{"encoder_arch": "swin", "model": "model that answers yes/no questions on an image's attributes", "dataset": "short English words printed on busy colour backdrops", "train_examples": 90422, "image_size": 32, "crop_scale_min": 1, "horizontal_flip": false, "translate": 0.06, "cutout": 0.4, "questions_per_image": 4, "encoder_norm": "layernorm", "encoder_norm_position": "pre", "encoder_activation": "gelu", "encoder_mlp_ratio": 2, "encoder_head_dim": 32, "encoder_fused_qkv": false, "encoder_bias": "none", "encoder_qk_norm": false, "encoder_parallel_block": false, "encoder_inner_norm": true, "encoder_patch_size": [2, 2], "encoder_depths": [3, 6, 3], "encoder_widths": [96, 192, 384], "fusion": "cross_attention", "fusion_encoder_width": 128, "fusion_encoder_layers": 8, "fusion_encoder_norm": "layernorm", "fusion_encoder_norm_position": "sandwich", "fusion_encoder_activation": "gelu", "fusion_encoder_mlp_ratio": 4, "fusion_encoder_head_dim": 16, "fusion_encoder_fused_qkv": true, "fusion_encoder_bias": "all", "fusion_encoder_qk_norm": true, "fusion_encoder_layer_scale_init": 0.1, "fusion_encoder_parallel_block": false, "fusion_encoder_inner_norm": false, "fusion_encoder_drop_path": 0.15, "fusion_encoder_positions": "learned", "fusion_encoder_cross_attention_every": 1, "init": "torch_default", "residual_init": "zero_last", "optimizer": "soap", "beta2": 0.95, "lr": 0.0018, "beta1": 0.95, "shampoo_beta": 0.95, "eps": 1e-08, "precondition_frequency": 10, "max_precond_dim": 1024, "one_sided": true, "adamw_lr_other_params": 0.0023, "steps": 8000, "batch_size": 128, "epochs": 11.3, "lr_schedule": "wsd_sqrt", "decay_fraction": 0.2, "final_lr_fraction": 0.1, "warmup_steps": 800, "weight_decay": 0.1, "adamw_weight_decay_other_params": 0.01}
Rows from block 5 of the image encoder of a small model that answers yes/no questions on an image's attributes, named by matrix and row number. Rows with one number belong to one neuron. Each number is 200 + 30 x the weight over its row's rms, rounded and kept within 0 to 999. All counts start at 0. After the name is the row's rms in percent of the matrix's.
After each neuron's rows are labels from the 100 images, of 14976, where the neuron reaches its highest value: "top examples" is what is common among them; "colour at peak" is the nearest of a few named colours to the mean colour under the peak. Only what is clearly more common there than usual is listed. The data: short English words printed on busy colour backdrops.
# fc1: MLP up (encoder.blocks.5.mlp.fc1.weight, 384x192), inputs 64-127
# fc2: MLP down (encoder.blocks.5.mlp.fc2.weight, 192x384, transposed), outputs 64-127

fc1.359,087,172,193,193,203,165,219,134,185,180,190,157,200,228,240,194,210,226,224,172,189,213,234,205,183,214,221,188,143,192,189,215,220,242,182,169,221,174,221,258,199,221,228,149,198,184,158,220,199,149,150,193,217,169,235,241,265,169,256,145,139,176,196,183,209
fc2.359,093,151,214,212,246,230,127,187,216,193,252,178,245,240,202,184,207,168,189,227,218,192,193,232,210,247,203,215,176,242,216,211,199,215,180,170,168,199,232,152,227,173,133,195,220,234,214,198,255,226,219,246,224,251,234,246,206,206,245,190,190,208,240,262,192
top examples: green ink; bold
colour at peak: green

fc1.87,100,200,191,188,201,151,238,188,224,182,210,182,221,240,171,207,252,222,188,184,242,170,202,203,197,229,227,164,160,181,210,226,210,189,207,181,159,187,250,273,248,170,183,154,196,205,197,211,232,195,163,220,234,238,203,244,205,188,255,226,176,254,180,206,233
fc2.87,099,172,183,177,210,255,168,200,241,177,195,183,213,194,211,224,229,192,245,221,180,217,204,169,202,233,155,207,207,191,225,199,222,183,201,150,233,183,213,233,259,128,185,209,183,224,164,193,267,200,189,268,174,185,231,222,184,224,187,195,159,231,206,243,200
top examples: bold; green ink
colour at peak: green

fc1.219,086,183,197,239,180,207,140,232,253,202,187,223,190,146,310,226,228,179,248,206,195,218,190,217,227,173,233,214,200,197,187,207,207,226,248,208,226,246,175,231,207,240,181,197,214,157,212,184,182,194,238,162,230,214,198,167,164,213,168,243,236,209,182,212,246
fc2.219,090,175,201,171,129,142,233,178,172,176,264,250,238,129,245,201,157,231,194,175,197,182,165,234,161,223,245,192,170,216,200,202,156,207,184,194,219,212,233,190,178,186,203,248,226,170,175,214,112,233,218,224,210,243,168,201,164,177,205,204,228,190,244,188,188
top examples: yellow ink
colour at peak: black

fc1.280,105,159,152,216,188,239,198,166,211,219,192,192,171,201,300,200,226,165,186,240,192,154,186,221,269,116,166,226,169,218,191,233,205,187,188,195,197,235,137,190,207,254,210,158,171,244,207,194,198,193,208,188,138,209,211,203,155,181,175,204,251,198,180,241,178
fc2.280,110,213,273,257,205,164,218,245,148,207,238,239,242,140,171,199,159,174,190,213,203,143,186,196,144,210,215,212,160,218,184,124,226,219,173,213,211,236,229,234,162,185,180,176,266,189,238,213,169,219,252,262,228,198,159,177,191,237,199,213,185,193,197,182,217
top examples: green ink; teal ink
colour at peak: brown; black

fc1.121,109,258,183,254,275,179,183,155,215,149,187,208,234,232,154,213,178,184,154,119,187,176,185,199,204,256,181,257,177,212,175,176,219,203,184,197,185,162,172,206,218,246,218,213,186,167,212,210,178,257,199,175,225,193,228,206,199,182,245,172,182,242,205,212,195
fc2.121,110,215,196,183,169,162,195,190,182,206,166,179,202,209,197,222,229,193,227,218,256,197,183,216,180,220,211,157,152,178,191,164,219,191,207,218,237,230,220,175,179,202,126,234,196,203,217,236,189,172,171,185,208,165,212,211,178,234,207,197,206,145,164,163,223
top examples: yellow ink; teal ink
colour at peak: brown

fc1.183,109,177,184,223,227,172,178,169,196,185,191,215,223,187,137,188,127,180,139,175,175,226,183,227,193,214,182,239,170,194,178,185,257,178,182,236,208,176,199,193,149,209,259,251,180,175,217,192,185,196,145,164,203,213,242,159,241,236,167,168,133,196,191,240,193
fc2.183,123,161,225,248,189,191,245,217,228,201,212,186,192,237,243,162,226,166,189,177,220,219,198,187,184,214,246,218,202,272,211,219,206,205,234,174,163,205,219,168,214,182,179,226,240,189,180,230,196,181,230,267,218,151,155,245,212,168,223,197,178,153,200,212,182
top examples: bold; pink ink
colour at peak: grey

fc1.139,100,170,239,189,262,174,189,204,177,175,200,218,210,239,190,167,213,180,252,221,241,213,204,188,188,203,176,210,216,212,180,165,204,232,187,204,187,186,159,176,224,240,197,223,207,257,225,201,224,224,255,238,233,207,174,201,100,213,167,227,219,199,237,199,145
fc2.139,086,269,190,185,184,203,220,219,156,158,182,232,176,165,215,206,218,228,220,197,207,262,200,223,172,172,214,167,198,185,191,142,193,177,176,232,232,211,205,229,194,212,272,230,205,149,180,202,125,194,176,203,185,187,149,225,263,224,148,230,236,225,216,163,202
top examples: red ink
colour at peak: grey; pink

fc1.355,088,194,204,145,165,183,222,216,170,248,233,197,202,173,205,211,203,177,184,214,215,184,212,233,195,192,216,161,204,215,226,238,161,190,197,176,215,168,237,176,155,148,215,217,210,211,183,181,223,173,162,225,163,194,193,210,274,215,259,193,181,162,165,199,250
fc2.355,071,200,199,315,254,242,234,230,167,222,163,161,170,225,262,202,204,197,216,200,182,233,204,186,271,141,224,201,283,211,179,205,252,236,206,202,157,210,148,185,205,217,227,222,190,212,186,215,198,211,253,156,212,168,197,222,202,196,179,150,211,229,159,201,173
top examples: orange ink
colour at peak: brown

fc1.327,126,136,158,220,130,232,252,189,202,231,179,244,189,201,273,163,223,196,190,208,244,180,184,234,252,138,187,224,191,223,183,252,229,178,167,190,168,276,161,181,194,224,220,237,166,236,222,206,206,240,212,174,129,226,175,197,209,201,199,217,226,225,211,210,160
fc2.327,109,221,250,259,221,148,214,256,162,199,175,244,259,118,171,225,157,140,233,220,192,187,207,225,162,166,230,234,165,197,194,147,249,187,218,228,192,262,218,225,158,211,247,176,274,133,219,188,160,224,217,237,198,191,124,182,208,210,208,194,234,216,158,197,177
top examples: teal ink; green ink
colour at peak: brown

fc1.321,097,173,208,272,222,217,172,190,228,180,137,200,208,246,233,208,166,227,213,207,196,215,213,221,197,212,203,206,197,217,171,178,258,247,212,210,219,255,186,265,193,228,207,156,180,177,187,227,193,193,261,181,247,170,217,170,168,166,196,208,222,193,158,197,228
fc2.321,110,214,249,197,210,165,197,209,201,192,287,205,241,201,190,175,194,157,188,161,217,191,231,245,179,274,214,241,144,173,188,183,163,221,210,189,237,213,225,158,189,279,144,259,153,233,217,251,195,229,196,190,237,161,180,198,213,207,242,226,152,177,205,191,206
top examples: sans-serif; teal ink; green ink
colour at peak: black

fc1.113,085,188,222,163,170,189,226,243,192,249,182,206,204,178,243,191,208,190,205,213,189,182,197,200,226,188,196,179,198,162,221,226,174,201,200,168,218,183,191,119,158,137,218,241,192,226,163,168,215,184,158,268,150,224,177,186,223,180,250,205,172,170,160,212,227
fc2.113,090,206,195,293,249,233,226,183,179,221,194,172,166,254,253,196,185,213,210,185,194,220,155,159,270,129,224,216,244,211,169,229,209,219,210,205,177,211,166,179,159,236,211,172,169,215,201,197,222,198,230,122,225,154,226,213,199,151,206,149,197,213,187,224,172
top examples: yellow ink; pink ink
colour at peak: grey

fc1.175,109,205,218,189,225,244,233,221,189,212,184,225,198,184,208,184,217,199,172,218,180,226,228,198,168,181,131,166,210,165,224,229,206,203,185,210,209,146,219,113,163,187,242,291,214,187,194,195,242,222,187,236,142,220,198,202,226,231,232,183,138,157,190,182,200
fc2.175,102,168,214,243,216,184,223,208,227,211,178,194,130,258,235,199,159,179,173,161,174,209,179,199,278,169,221,167,263,201,194,196,218,219,213,199,148,251,171,203,193,242,281,153,137,204,188,220,224,210,221,111,215,224,187,192,208,182,229,155,229,209,173,181,208
top examples: orange ink
colour at peak: brown

fc1.142,112,195,249,179,188,168,155,202,147,228,237,226,192,153,249,227,186,186,166,227,153,188,229,226,196,201,224,120,213,216,246,243,138,182,231,180,227,114,178,182,211,213,250,234,206,195,194,213,215,172,188,196,215,195,175,172,270,214,198,187,265,194,218,172,199
fc2.142,080,194,182,230,253,194,272,185,199,199,174,174,187,241,247,187,174,186,177,226,231,200,189,178,202,211,226,191,216,218,217,205,203,256,161,162,166,201,204,166,184,233,233,258,271,252,199,199,174,149,227,229,205,237,184,239,190,217,165,194,200,211,135,149,202
top examples: orange ink
colour at peak: brown

fc1.176,089,200,184,272,167,215,158,187,213,161,170,197,148,196,273,236,178,180,234,186,205,163,229,198,242,201,236,218,155,242,150,203,236,211,217,196,180,224,188,230,219,216,168,160,169,171,181,186,191,157,231,168,225,156,208,188,156,183,167,229,246,164,174,227,242
fc2.176,095,225,228,193,224,157,243,220,181,188,231,249,260,134,203,212,160,210,209,193,233,166,168,201,144,229,190,216,153,177,195,182,181,190,170,186,229,231,177,222,170,222,214,204,234,216,210,195,121,239,209,211,171,253,187,202,154,205,214,204,174,222,213,219,216
top examples: green ink; teal ink; brown ink
colour at peak: black

fc1.41,083,194,196,155,178,187,212,225,194,266,185,203,209,176,227,220,203,210,171,228,189,166,232,217,216,187,221,169,211,194,251,258,152,194,215,192,202,189,200,186,145,161,199,252,234,192,187,189,202,195,131,224,192,213,155,207,247,193,241,192,180,167,207,210,249
fc2.41,072,190,206,294,226,240,216,207,146,205,186,158,167,222,258,199,235,193,221,192,177,215,208,182,236,143,219,164,239,218,181,203,256,221,180,177,177,197,163,216,186,216,247,192,194,212,219,220,190,187,233,151,177,140,201,214,187,181,180,182,201,215,162,196,172
top examples: yellow ink; grey ink
colour at peak: brown

fc1.331,089,205,194,154,187,153,252,235,213,257,208,180,188,182,169,206,208,202,170,183,226,208,181,215,181,191,215,192,198,212,199,209,201,195,204,173,215,213,231,170,163,130,210,263,222,217,182,187,203,201,155,204,163,177,178,194,253,223,259,197,135,202,159,219,229
fc2.331,086,184,183,297,229,253,234,183,224,182,176,154,189,241,285,183,211,224,198,195,195,239,235,175,278,168,199,219,264,214,186,215,199,213,246,201,190,224,186,181,210,200,225,160,175,215,186,225,233,195,210,168,187,170,212,203,231,164,172,127,187,219,190,205,114
top examples: bold; pink ink; white ink
colour at peak: grey

fc1.275,087,231,207,177,230,197,250,188,215,183,219,229,251,246,178,151,211,162,211,219,185,233,211,127,217,219,136,206,221,218,203,184,198,211,172,165,196,170,231,112,218,206,255,201,168,226,222,201,170,225,166,290,187,220,188,199,198,228,220,194,182,185,223,232,224
fc2.275,088,199,201,216,181,206,232,175,166,217,186,146,152,212,202,212,165,212,194,158,176,235,203,208,226,168,168,206,201,183,150,177,209,175,241,204,186,181,196,236,177,197,147,191,153,196,206,249,188,184,202,131,249,170,225,159,178,180,218,183,164,182,164,212,234
top examples: red ink
colour at peak: pink

fc1.187,094,218,237,174,229,208,264,179,187,215,211,191,276,157,112,228,166,173,185,206,142,235,199,135,206,198,159,187,223,183,200,225,184,194,190,188,219,158,214,161,176,178,236,269,228,185,207,151,172,245,204,260,185,190,171,183,242,215,220,179,155,215,241,191,178
fc2.187,094,184,215,223,169,242,241,223,217,203,136,187,138,224,204,181,208,224,209,203,189,232,236,197,203,173,211,206,204,218,173,171,188,215,208,170,197,249,242,213,166,160,225,176,177,204,230,230,178,207,133,180,217,189,219,204,202,237,205,183,190,172,173,197,194
top examples: red ink; teal ink
colour at peak: green

fc1.222,089,206,188,141,199,185,221,236,191,275,218,207,189,152,189,217,206,179,173,212,209,189,201,228,209,186,198,161,190,211,243,249,183,214,215,169,235,201,217,171,158,168,216,232,212,203,185,200,211,174,168,208,179,196,201,206,277,230,233,187,173,178,159,198,245
fc2.222,075,182,201,314,232,243,238,200,178,221,166,146,182,255,273,189,205,217,208,207,207,214,185,168,259,184,228,223,248,221,198,226,238,231,214,212,188,201,198,170,184,198,241,215,225,230,186,194,231,200,204,188,201,173,209,229,225,194,179,168,199,221,166,232,131
top examples: orange ink
colour at peak: brown

fc1.163,101,235,192,234,231,212,212,219,205,206,176,171,217,183,204,186,214,161,203,173,225,267,151,160,163,243,229,167,176,206,183,214,225,195,203,220,222,249,231,169,143,139,230,191,201,210,182,209,172,178,184,220,187,180,197,169,178,205,203,238,135,240,195,255,236
fc2.163,124,191,175,195,220,241,220,169,222,213,191,179,188,260,218,174,207,240,207,199,221,187,179,162,234,219,221,226,198,252,202,223,167,155,281,194,211,236,209,183,180,183,211,166,183,217,195,215,232,205,187,173,191,208,237,214,206,191,172,160,177,177,181,208,101
top examples: bold; teal ink
colour at peak: grey

fc1.241,091,191,185,283,231,227,176,211,279,194,124,206,194,236,253,168,194,211,195,187,177,206,206,202,214,230,208,224,196,212,134,154,236,204,242,213,197,223,170,257,229,202,180,207,189,166,205,210,207,220,211,192,219,187,245,201,159,167,171,244,255,196,184,199,200
fc2.241,078,215,234,151,158,121,247,200,237,187,263,263,213,120,174,211,149,194,187,178,204,215,186,236,170,280,195,203,138,207,211,200,167,187,201,176,269,233,191,180,211,246,216,205,184,227,206,215,155,219,213,179,178,171,147,187,228,197,184,224,201,207,208,172,206
top examples: green ink
colour at peak: black

fc1.260,103,244,188,216,205,208,212,174,240,187,154,153,245,222,242,173,238,179,216,193,234,202,190,177,172,208,201,220,205,205,167,202,221,186,203,183,208,245,197,132,171,210,196,252,124,214,181,212,154,219,216,203,165,175,213,179,176,230,208,138,164,208,167,266,134
fc2.260,125,213,206,218,212,216,207,206,207,217,269,246,153,174,170,205,195,160,209,199,212,167,169,200,191,204,260,229,184,235,198,212,174,157,238,211,185,244,237,193,104,198,199,169,275,180,195,207,223,190,206,274,199,213,209,211,240,233,167,256,195,163,171,207,247
top examples: bold; blue ink; teal ink
colour at peak: grey

fc1.249,094,206,191,236,158,157,227,170,196,168,214,158,206,232,179,217,228,194,213,219,193,170,226,207,200,193,187,205,206,191,234,165,253,213,190,200,187,212,211,299,217,247,147,103,183,210,198,228,161,162,182,184,237,224,229,257,162,153,206,213,211,232,163,179,185
fc2.249,103,171,191,165,215,184,107,220,198,177,193,208,243,192,166,189,222,177,186,184,222,168,205,211,147,225,193,203,149,213,195,226,185,178,154,180,197,157,192,229,235,183,101,230,215,190,210,208,199,210,210,238,222,187,194,164,190,215,263,225,188,221,234,232,265
top examples: teal ink; bold
colour at peak: grey

fc1.348,084,231,236,150,221,180,243,249,175,281,192,190,206,186,200,186,223,172,204,204,189,200,172,214,211,215,176,191,196,176,208,244,174,192,194,172,212,182,224,165,136,121,243,232,247,222,204,189,204,227,178,227,142,180,178,192,273,189,225,178,130,170,153,220,239
fc2.348,099,169,165,249,224,232,216,159,205,205,196,173,155,262,244,200,196,237,167,201,191,232,216,197,278,148,192,199,262,206,170,204,220,206,222,178,184,195,172,191,200,214,215,166,153,217,174,188,248,178,197,120,213,163,229,207,192,168,206,159,210,217,187,220,124
top examples: bold; black ink; pink ink
colour at peak: white

fc1.204,084,201,225,220,229,189,255,146,175,168,187,210,243,256,120,171,155,210,207,178,206,254,201,150,231,192,142,192,217,226,197,178,193,176,185,189,181,208,232,169,204,215,240,202,180,215,227,206,208,218,211,236,242,210,221,249,194,227,192,190,201,268,225,227,199
fc2.204,084,233,221,205,175,217,215,214,209,186,175,156,191,193,219,191,176,235,220,177,181,248,247,208,224,217,183,206,161,155,175,134,191,245,239,212,218,214,187,184,187,203,151,193,187,173,225,231,148,182,175,195,211,144,150,176,216,197,217,199,191,195,186,209,166
top examples: black ink
colour at peak: grey

fc1.21,098,200,164,174,206,165,245,194,221,192,187,199,210,233,169,219,212,230,185,177,201,205,202,205,185,262,212,185,137,207,212,175,219,202,202,169,173,198,264,249,191,166,208,164,195,217,203,215,232,175,188,220,226,204,192,223,225,206,257,177,142,212,160,207,218
fc2.21,094,167,142,223,227,268,147,168,239,185,231,166,255,225,241,199,240,229,208,211,212,218,190,180,217,200,177,200,227,222,200,232,183,181,213,156,216,212,217,175,291,143,205,194,170,219,179,205,261,210,217,245,188,210,253,237,214,214,173,167,217,211,229,247,180
top examples: green ink; bold
colour at peak: green

fc1.254,106,221,188,192,187,182,271,132,208,200,215,176,206,180,171,207,200,235,198,188,227,198,216,243,156,215,187,182,153,224,190,143,195,188,164,161,207,158,210,204,181,163,192,184,219,203,178,197,194,191,152,211,213,193,183,187,248,207,240,182,159,212,214,239,214
fc2.254,092,132,140,184,225,244,136,199,177,200,204,175,217,240,259,202,239,196,192,188,178,223,198,160,251,250,203,219,192,220,237,241,208,241,207,181,167,173,210,178,273,186,163,195,213,184,184,188,240,217,218,263,212,202,210,217,210,167,193,146,216,158,201,187,212
top examples: teal ink; green ink
colour at peak: green

fc1.337,102,226,196,210,207,169,192,159,262,183,175,203,207,221,233,210,226,128,204,159,209,183,190,212,224,184,208,263,192,231,211,209,281,203,207,200,189,263,169,248,185,205,170,186,185,232,188,177,148,211,188,193,223,181,228,194,127,184,184,170,213,209,137,246,181
fc2.337,098,251,202,229,238,206,172,292,136,232,219,212,228,156,184,182,169,255,177,227,226,179,158,219,156,192,197,212,166,195,186,151,203,188,197,213,219,210,242,210,185,242,137,198,261,189,239,239,203,206,206,210,185,160,177,188,212,243,147,177,113,188,253,204,245
top examples: green ink
colour at peak: grey

fc1.238,119,205,218,170,172,183,219,197,157,220,217,218,205,165,228,211,220,173,171,190,192,184,231,233,198,184,236,133,216,227,237,253,177,199,205,154,243,154,195,176,204,196,239,204,205,182,192,214,218,186,179,197,203,226,182,173,297,214,199,177,208,176,202,180,207
fc2.238,081,203,187,255,269,213,243,202,196,235,149,153,206,240,249,214,190,200,177,224,220,196,172,168,242,197,223,198,177,238,225,220,229,256,168,201,140,208,225,174,183,231,235,257,278,225,201,174,179,194,218,221,238,233,191,222,222,213,176,159,193,212,153,180,198
top examples: orange ink
colour at peak: brown

fc1.265,092,221,246,166,243,170,239,152,156,187,201,209,266,209,64,207,183,224,213,226,209,234,185,147,186,195,154,159,204,189,205,144,187,160,173,170,204,117,186,182,239,165,214,210,245,210,229,180,211,215,183,267,211,175,158,208,204,190,184,234,201,242,242,151,184
fc2.265,092,218,194,211,175,241,198,252,158,169,172,146,175,217,204,176,212,234,187,168,213,277,249,247,221,158,207,163,233,160,197,144,159,213,195,192,158,181,200,238,242,204,181,237,190,141,182,228,193,159,189,215,240,168,153,207,217,219,192,186,227,155,212,163,207
top examples: red ink
colour at peak: pink

fc1.147,101,210,219,218,192,270,176,201,230,179,189,192,206,224,290,202,258,122,213,179,215,206,231,201,231,222,175,244,218,218,162,203,168,226,182,131,201,199,188,176,186,232,208,276,128,187,223,192,210,200,226,167,196,183,205,184,149,218,169,196,201,215,173,225,172
fc2.147,111,209,196,174,185,203,219,210,210,190,228,285,193,128,197,222,164,224,219,210,234,232,152,210,180,202,151,213,157,185,166,207,235,178,202,261,209,216,205,248,173,190,223,201,234,174,254,188,138,258,193,210,160,200,210,205,223,202,189,188,240,242,196,148,306
top examples: red ink
colour at peak: grey

fc1.38,098,181,222,195,223,183,244,233,196,203,191,251,240,191,149,207,185,190,190,226,158,199,200,193,216,196,78,189,194,189,205,189,191,216,182,203,154,154,195,154,185,187,256,263,208,178,179,179,201,258,220,238,145,206,203,178,243,229,200,218,163,159,213,185,209
fc2.38,089,194,195,270,202,209,240,198,193,201,172,147,147,243,236,211,200,195,165,175,198,232,196,228,266,151,213,184,251,151,237,165,215,214,210,185,165,224,165,233,205,252,240,195,138,191,186,199,230,136,208,87,216,222,213,181,174,201,211,197,224,235,187,189,228
top examples: black ink
colour at peak: grey

fc1.356,135,213,233,173,193,172,143,225,147,196,243,241,196,188,220,209,200,189,193,209,140,156,199,231,245,198,226,94,259,219,249,199,138,195,236,174,211,127,161,192,257,226,223,202,241,199,228,181,189,164,203,189,249,233,170,203,185,201,158,214,298,218,196,176,226
fc2.356,090,203,185,176,186,166,210,140,168,214,191,187,194,228,237,214,178,205,199,225,189,175,226,187,125,198,231,172,220,224,201,164,195,268,195,167,192,160,220,204,240,202,213,273,239,240,176,231,155,137,240,235,205,219,161,206,177,179,190,209,209,181,188,177,212
top examples: orange ink
colour at peak: brown

fc1.234,101,232,186,193,225,234,235,219,260,189,216,196,219,225,219,195,207,139,193,196,207,224,161,181,200,204,175,185,198,177,165,247,200,231,230,187,228,206,229,108,120,200,270,259,180,224,221,192,186,215,196,211,153,178,163,177,221,211,233,160,133,164,181,226,165
fc2.234,121,186,197,186,214,188,209,145,224,220,170,198,184,253,207,189,165,250,197,201,189,162,196,173,237,196,197,206,215,260,176,225,192,159,253,219,218,273,189,160,151,192,240,163,187,211,207,209,220,181,159,167,227,266,216,210,203,185,186,177,190,209,187,221,167
top examples: bold; teal ink; green ink
colour at peak: grey

fc1.98,113,188,182,177,195,163,193,202,215,206,204,164,217,210,202,221,213,267,214,229,227,177,213,188,178,256,233,178,145,177,228,210,210,220,225,193,182,189,234,271,244,161,164,151,239,206,206,246,240,171,170,234,255,225,193,219,186,183,270,197,175,228,188,220,226
fc2.98,098,183,156,204,235,265,171,197,216,158,207,182,213,202,214,221,246,177,214,219,222,233,197,211,199,237,171,211,226,180,185,191,166,190,196,144,206,165,226,202,266,139,166,239,162,187,166,196,297,192,208,251,172,197,252,210,181,236,190,199,196,242,216,241,197
top examples: green ink; bold
colour at peak: green

fc1.42,113,216,224,167,209,218,208,225,143,130,217,189,197,270,210,190,255,193,231,202,282,203,222,150,188,194,211,197,170,203,188,188,214,231,207,176,184,227,194,185,189,222,197,217,168,229,244,239,226,222,215,246,226,229,141,207,119,196,155,199,195,187,206,193,164
fc2.42,088,210,149,144,162,236,199,222,208,165,193,217,184,150,158,228,232,213,220,157,206,227,179,189,184,172,218,199,249,168,183,163,212,146,193,245,183,225,216,249,207,193,310,247,177,164,194,179,145,209,150,180,161,191,195,199,235,220,139,244,241,252,232,173,217
top examples: blue ink
colour at peak: grey

fc1.195,095,178,220,185,148,218,210,224,144,271,215,225,189,165,260,202,197,181,187,233,167,176,212,222,221,193,236,153,218,205,248,277,180,203,220,154,240,190,201,170,165,186,226,228,193,185,197,185,218,204,195,241,174,219,167,208,259,198,212,185,217,192,186,201,253
fc2.195,078,205,183,267,249,201,213,208,168,223,186,161,195,197,235,198,203,177,202,184,195,209,174,158,246,122,220,169,195,222,174,211,230,236,162,182,157,193,157,179,149,229,227,221,230,210,194,204,161,173,227,149,221,164,210,199,182,161,182,179,185,193,140,189,203
top examples: sans-serif; yellow ink; grey ink
colour at peak: brown

fc1.202,110,178,238,160,168,174,219,237,153,232,211,240,179,160,203,244,200,181,189,189,175,203,209,247,193,186,228,155,229,209,243,279,172,183,240,185,216,150,214,183,191,168,241,271,221,188,211,182,222,199,174,200,168,199,191,197,306,224,228,189,213,194,194,188,220
fc2.202,078,232,181,264,247,189,245,231,208,232,172,177,164,227,214,172,192,193,207,218,186,235,223,202,248,136,190,180,268,214,205,190,235,253,196,178,150,225,185,204,181,207,274,245,228,211,190,225,197,231,253,196,181,178,183,173,242,226,160,190,206,218,101,187,182
top examples: orange ink
colour at peak: brown